config.toml
arch = "crnn"
model = "multi-label audio tagger"
dataset = "synthesised imitations of 52 everyday sounds, one a clip"
hop_length = 160
depths = [1, 1, 1, 1]
stem = "single"
rnn_width = 96
num_labels = 68
beta2 = 0.95
lr = 0.0018
max_precond_dim = 1024
gradient_noise = 0.1
batch_size = 128
epochs = 15.4
warmup_steps = 230
Rows from block 2, named by matrix and row number. Each number is 200 + 40 x the weight over its row's rms, rounded and kept within 0 to 999. All counts start at 0. After the name is the row's rms in percent of the matrix's.
# conv: width-5 conv, stride 2 (model.blocks.2.conv.weight, 288x240x5), inputs 120-129, a 5 kernel for each
conv.18,098,169,180,138,264,221,158,193,238,214,172,160,200,284,189,242,226,201,246,228,178,250,220,253,241,275,245,210,206,289,181,194,148,187,246,183,199,245,131,252,202,207,169,225,185,191,148,186,177,226,247
conv.19,104,172,193,190,174,210,130,209,186,300,189,157,148,212,282,208,239,156,144,206,155,152,132,176,215,224,152,230,234,238,198,214,195,212,238,167,190,213,252,218,324,206,202,250,140,181,207,224,211,148,191
conv.20,099,217,224,151,225,236,177,179,211,240,205,167,142,207,207,265,180,153,156,261,252,275,150,268,238,241,170,187,214,240,116,208,207,210,167,103,172,201,197,207,216,227,212,172,248,207,158,271,187,208,208
conv.21,096,133,163,208,211,176,145,270,221,275,182,185,239,282,224,186,228,199,291,154,156,163,178,192,173,109,191,95,267,166,205,213,194,192,201,198,229,215,203,145,142,160,217,164,167,176,164,208,212,214,244
conv.22,100,251,186,225,181,209,155,197,249,175,192,200,159,171,151,201,189,209,170,135,115,197,220,147,145,177,221,220,269,189,216,166,180,158,244,223,200,194,232,242,216,197,165,163,201,132,192,225,178,216,168
conv.23,104,221,170,195,209,226,209,215,268,208,215,286,109,202,180,200,95,197,271,229,239,188,235,228,246,182,191,206,241,176,190,258,247,150,134,209,231,348,254,172,151,223,126,207,246,223,178,233,153,201,245
conv.24,098,208,139,215,183,259,174,207,282,176,204,159,155,218,218,206,273,143,189,183,171,287,248,135,193,206,278,167,217,184,182,137,225,161,211,174,143,221,140,99,172,152,197,174,199,204,144,210,143,223,258
conv.25,100,201,110,248,168,169,236,173,254,213,154,345,197,233,172,211,184,260,174,174,204,175,195,173,202,174,190,174,115,216,226,192,252,162,232,172,268,248,196,228,243,184,222,253,145,182,224,116,215,153,151
conv.26,102,164,251,149,201,263,141,214,200,186,217,222,218,160,220,235,183,230,191,140,135,226,213,276,300,149,180,202,169,156,238,206,212,198,210,177,290,285,268,145,142,258,172,211,232,226,235,231,216,178,232
conv.27,102,113,259,190,207,227,181,203,214,237,175,168,208,264,173,191,210,133,247,177,167,197,160,172,139,176,170,218,228,192,222,207,203,140,208,232,182,151,232,193,146,230,151,228,177,158,251,171,217,139,227
conv.28,096,174,173,221,269,143,214,202,189,245,149,227,239,219,143,264,144,213,195,174,211,161,164,245,174,207,186,257,163,193,211,247,224,168,141,202,220,211,230,267,140,209,232,162,232,192,186,153,185,224,233
conv.29,095,218,169,169,186,206,167,165,179,225,265,216,161,230,182,218,185,204,205,216,229,225,189,174,183,215,276,210,170,245,168,252,211,165,165,224,236,158,152,153,201,209,133,164,229,207,161,175,264,94,178
conv.30,098,211,258,160,211,207,165,205,185,213,168,195,246,216,160,185,223,184,221,203,203,230,240,166,196,249,168,286,189,151,240,173,245,183,290,227,249,122,189,229,185,190,216,170,266,183,190,206,129,198,284
conv.31,099,153,221,233,144,204,226,186,167,204,138,209,225,301,152,202,185,235,257,281,229,183,229,284,292,237,205,203,189,244,163,213,193,161,131,190,271,216,226,179,140,249,201,146,190,236,207,153,186,190,232
conv.32,101,186,201,229,224,198,200,150,173,213,164,180,112,174,148,194,180,193,145,173,217,196,182,185,136,199,148,197,230,209,207,198,192,153,217,187,186,202,182,173,174,236,165,136,126,199,134,281,194,167,137
conv.33,103,190,240,161,194,253,206,153,191,148,225,141,227,234,248,178,183,211,236,215,138,131,192,175,155,171,217,240,213,130,190,244,188,213,166,226,126,170,194,210,245,205,108,159,178,198,164,203,158,201,221
conv.34,096,203,156,166,168,174,230,203,150,215,156,170,183,183,269,193,117,183,212,158,232,157,171,201,175,251,133,189,219,194,238,246,143,178,152,180,217,261,139,140,92,197,165,206,277,204,224,190,206,170,196
conv.35,102,300,238,195,222,182,180,221,188,180,207,144,270,222,183,222,225,246,176,171,252,255,222,182,187,216,213,245,163,204,173,171,244,156,190,179,180,223,121,285,278,177,205,210,302,126,175,166,151,222,182
conv.36,096,193,267,167,226,224,177,256,257,133,289,188,197,167,194,183,236,194,219,218,161,248,238,205,286,239,175,177,204,205,195,200,150,172,158,236,151,197,198,171,332,196,185,207,268,246,155,162,185,184,238
conv.37,097,151,176,181,193,201,266,225,128,159,242,288,260,294,344,262,231,238,209,221,213,173,200,175,189,216,154,217,276,236,186,200,212,254,209,202,141,199,250,247,328,182,251,215,164,230,258,214,197,205,176
conv.38,098,196,183,235,183,193,214,169,224,192,164,171,211,188,201,133,218,204,158,164,234,238,235,227,176,219,221,272,185,109,125,135,190,242,167,238,130,241,215,113,194,210,267,141,140,94,166,175,226,161,141
conv.39,098,181,170,224,214,160,168,150,193,281,288,170,257,235,200,245,234,228,151,138,123,238,249,246,172,171,238,204,167,150,177,209,155,231,211,139,146,174,211,206,272,185,209,239,161,248,201,276,260,202,240
conv.40,102,266,251,199,200,244,238,176,196,184,126,180,208,244,326,217,171,225,146,150,216,151,179,245,265,195,242,224,250,203,138,136,224,158,177,193,167,157,221,162,211,226,194,235,136,240,193,166,149,284,164
conv.41,100,179,248,211,185,140,244,213,173,271,203,162,128,180,235,186,140,243,146,188,242,232,179,238,188,189,257,176,200,124,129,290,184,229,204,185,188,157,207,244,174,171,234,188,228,184,222,259,238,140,116
conv.42,097,174,225,239,179,180,169,207,201,134,252,162,172,171,168,237,261,216,202,168,203,178,165,233,208,190,173,240,148,200,187,117,128,166,271,217,211,241,187,185,287,194,183,253,229,143,213,175,296,130,204
conv.43,101,246,200,226,187,185,156,187,267,243,179,209,189,138,179,229,193,146,185,293,145,275,181,189,75,221,199,141,151,146,269,198,193,198,177,207,210,134,199,212,188,249,140,169,209,190,206,167,150,188,255
conv.44,103,213,269,227,181,174,208,219,225,176,185,150,191,138,142,224,197,217,198,135,179,176,194,165,188,179,187,206,206,154,207,205,148,204,161,221,184,180,220,196,206,215,232,173,123,240,252,158,152,206,160
conv.45,101,235,197,185,216,170,221,178,155,190,213,206,206,169,207,146,274,244,154,239,219,193,165,273,211,189,205,161,154,203,170,129,174,172,179,240,223,217,175,285,187,172,106,229,240,206,160,218,215,246,185
conv.46,096,202,227,238,186,206,198,204,190,182,182,134,251,224,257,179,158,296,251,191,168,224,108,157,176,159,238,200,257,186,193,201,175,113,231,226,186,208,198,127,194,164,247,263,245,248,181,205,200,189,292
conv.47,104,158,160,218,198,256,182,183,230,176,147,221,229,213,216,190,200,178,112,218,180,174,138,255,204,172,221,202,241,198,219,160,174,160,195,246,256,180,231,135,138,187,200,138,148,227,253,212,237,205,156
conv.48,095,152,242,226,216,225,250,204,218,174,210,182,204,150,252,167,186,193,146,151,248,219,144,234,198,211,205,216,206,151,103,204,212,222,217,170,223,224,275,261,129,188,246,148,191,232,196,130,237,214,128
conv.49,094,153,166,180,202,260,244,204,243,173,191,145,182,197,206,244,210,199,227,238,143,165,258,124,156,160,168,164,222,167,243,218,234,207,150,233,195,177,217,171,219,220,273,171,131,207,205,250,251,258,150
conv.50,097,231,211,195,140,215,212,272,187,110,246,176,178,166,233,237,164,187,207,205,177,215,237,213,214,204,227,192,228,242,219,195,174,198,163,153,209,237,246,226,248,238,227,169,151,218,177,228,207,198,236
conv.51,095,174,215,200,209,213,212,242,162,164,212,214,190,143,189,180,157,163,190,269,135,166,235,215,170,187,202,274,176,196,242,204,155,180,197,210,213,187,183,221,213,172,197,230,176,126,158,231,207,216,219
conv.52,098,170,221,175,212,186,219,211,195,246,140,244,220,237,187,227,233,207,233,206,182,166,184,212,183,215,172,212,219,199,245,206,186,231,200,180,151,203,202,159,196,254,232,266,197,208,197,235,191,185,175
conv.53,110,185,184,220,159,181,140,154,136,221,252,231,228,231,156,249,234,130,181,233,214,220,171,204,183,210,257,188,157,254,204,212,168,255,198,216,189,214,219,176,186,216,245,164,170,220,139,185,248,244,122
conv.54,100,205,190,178,170,195,217,255,256,194,200,264,234,204,184,117,190,197,215,191,169,187,172,220,146,108,143,182,237,185,266,233,204,143,232,223,182,272,185,241,173,242,246,221,158,202,238,175,167,251,240
conv.55,097,186,188,184,199,156,159,185,173,181,236,171,254,171,204,215,189,159,149,244,224,290,283,241,205,277,138,234,245,159,189,248,153,218,211,126,214,294,199,215,168,206,178,243,183,206,245,245,225,229,196
conv.56,097,150,205,176,180,207,184,263,183,183,162,247,205,163,301,246,190,182,209,183,200,210,223,231,219,143,206,152,206,181,208,198,168,249,205,211,201,129,198,238,150,140,236,220,214,166,210,167,179,175,205
conv.57,096,196,139,203,152,268,194,233,184,162,220,239,202,128,186,196,187,233,247,296,254,175,96,206,226,235,171,251,212,173,223,185,174,199,129,210,232,96,164,173,293,233,238,184,214,169,171,241,207,290,131
conv.58,112,193,151,179,250,166,206,179,155,160,231,196,156,245,113,146,187,194,232,201,189,211,187,233,190,131,207,206,157,176,176,216,222,282,204,235,214,219,177,226,165,195,182,158,255,269,193,202,227,180,246
conv.59,101,216,189,198,154,180,193,232,246,268,231,111,205,211,285,223,170,267,154,152,225,177,201,233,182,197,216,180,256,211,171,185,275,219,283,184,259,276,174,198,166,209,148,186,169,177,158,269,168,233,228
conv.60,097,307,254,244,248,263,196,191,161,225,190,153,196,163,194,218,167,197,218,151,233,186,253,162,177,226,141,184,249,234,216,196,214,156,194,192,228,278,237,197,181,192,167,199,209,221,255,224,233,172,171
conv.61,100,254,171,188,234,179,166,156,205,199,237,197,214,243,192,200,237,221,198,196,199,221,170,176,246,192,191,163,230,205,212,194,152,136,217,228,179,248,259,158,122,192,226,192,180,185,294,190,179,153,252
conv.62,102,221,229,164,222,173,186,139,226,247,211,240,243,146,187,208,226,167,204,322,121,154,174,232,261,115,167,199,214,282,161,215,233,185,198,166,199,203,205,214,209,188,201,248,139,171,186,202,232,193,162
conv.63,099,229,145,209,201,187,171,155,134,236,251,268,205,177,251,275,240,242,228,198,162,215,206,202,191,217,177,330,212,202,188,187,169,204,191,162,177,172,212,227,180,179,222,165,245,226,198,191,292,146,79
conv.64,099,130,178,224,254,183,254,226,191,186,228,203,186,194,209,221,304,281,211,181,187,203,223,191,205,275,238,198,230,229,224,192,212,167,209,189,197,193,156,227,319,185,217,156,189,158,213,206,246,284,231
conv.65,102,232,213,213,200,116,209,190,181,144,209,179,159,178,225,180,221,305,230,239,217,276,263,286,261,222,215,200,222,168,173,168,111,229,175,187,189,141,214,237,201,243,215,224,305,191,204,166,199,280,115
conv.66,098,177,127,172,198,211,155,214,183,199,276,191,145,157,146,180,212,209,182,143,166,88,168,257,289,236,181,193,234,230,232,151,292,251,193,156,130,164,247,125,196,240,183,234,223,114,231,137,229,231,169
conv.67,102,205,212,176,166,223,222,196,212,198,171,186,336,271,148,62,237,159,98,162,175,218,205,203,209,208,126,178,277,186,154,203,192,234,181,223,214,163,222,181,242,205,107,252,208,224,247,164,209,231,297
conv.68,099,207,217,183,219,193,165,169,173,223,248,129,212,176,176,213,289,210,224,200,151,203,270,159,227,155,200,218,171,257,218,226,188,195,154,166,246,200,207,271,166,183,240,188,225,233,229,265,152,173,278
conv.69,094,231,249,160,169,235,171,114,205,160,191,243,120,192,205,219,198,197,196,193,229,213,211,192,209,226,166,116,262,270,176,167,248,212,254,172,155,240,217,261,113,180,174,293,255,204,234,272,183,171,252
conv.70,119,195,171,195,248,197,249,258,141,160,216,183,185,182,136,206,236,164,235,168,178,266,146,239,219,128,168,303,79,213,252,260,133,194,240,213,156,266,187,172,147,199,251,245,178,208,211,201,129,244,193
conv.71,096,226,209,242,200,238,174,240,244,195,221,176,218,229,309,223,179,209,222,206,147,240,213,207,186,100,301,167,214,155,204,197,227,140,238,211,233,234,202,145,232,253,189,231,154,202,173,241,240,185,162
conv.72,100,229,229,214,184,130,244,187,208,166,105,210,221,147,118,148,274,193,220,249,218,199,172,164,205,232,251,222,210,185,126,138,198,212,186,202,188,185,177,248,233,177,241,178,175,208,224,210,237,204,165
conv.73,104,218,209,203,218,169,191,181,215,237,184,224,242,202,215,154,181,194,159,176,177,200,235,191,179,166,260,170,258,240,159,212,207,205,231,121,124,201,218,232,182,207,181,157,180,187,139,208,206,221,246
conv.74,102,210,205,154,137,171,197,174,181,195,165,114,116,133,195,215,194,247,198,168,239,240,158,192,163,181,203,198,192,219,210,207,206,202,228,245,146,248,226,156,133,267,142,215,182,147,198,159,208,199,202
conv.75,100,135,182,137,213,212,174,196,196,236,202,203,172,149,222,155,161,247,150,227,235,208,229,215,227,180,218,246,230,156,205,139,159,180,223,166,253,226,152,225,219,194,210,103,228,242,149,160,198,226,208
conv.76,098,197,203,140,214,178,164,179,140,130,308,173,206,175,281,221,226,177,242,214,232,263,179,210,242,174,209,202,207,171,188,173,157,232,215,131,312,85,202,193,171,179,195,169,278,210,224,198,215,188,158
conv.77,115,228,182,190,162,204,161,189,201,194,249,219,222,197,246,198,204,171,239,197,164,166,90,209,270,234,187,152,254,192,195,149,222,193,228,238,192,220,215,186,191,251,187,238,189,206,218,211,166,214,273
conv.78,112,218,204,199,216,233,226,134,243,167,220,169,275,185,193,245,198,182,198,230,222,159,154,189,196,249,175,181,176,225,216,220,172,209,237,252,205,233,243,127,120,273,231,189,197,135,113,136,268,270,241
conv.79,100,176,224,216,267,179,170,174,203,172,173,182,215,231,226,166,161,167,200,210,218,238,230,209,204,241,191,169,169,205,212,207,112,208,195,196,127,179,160,153,189,243,180,161,191,158,206,178,230,130,147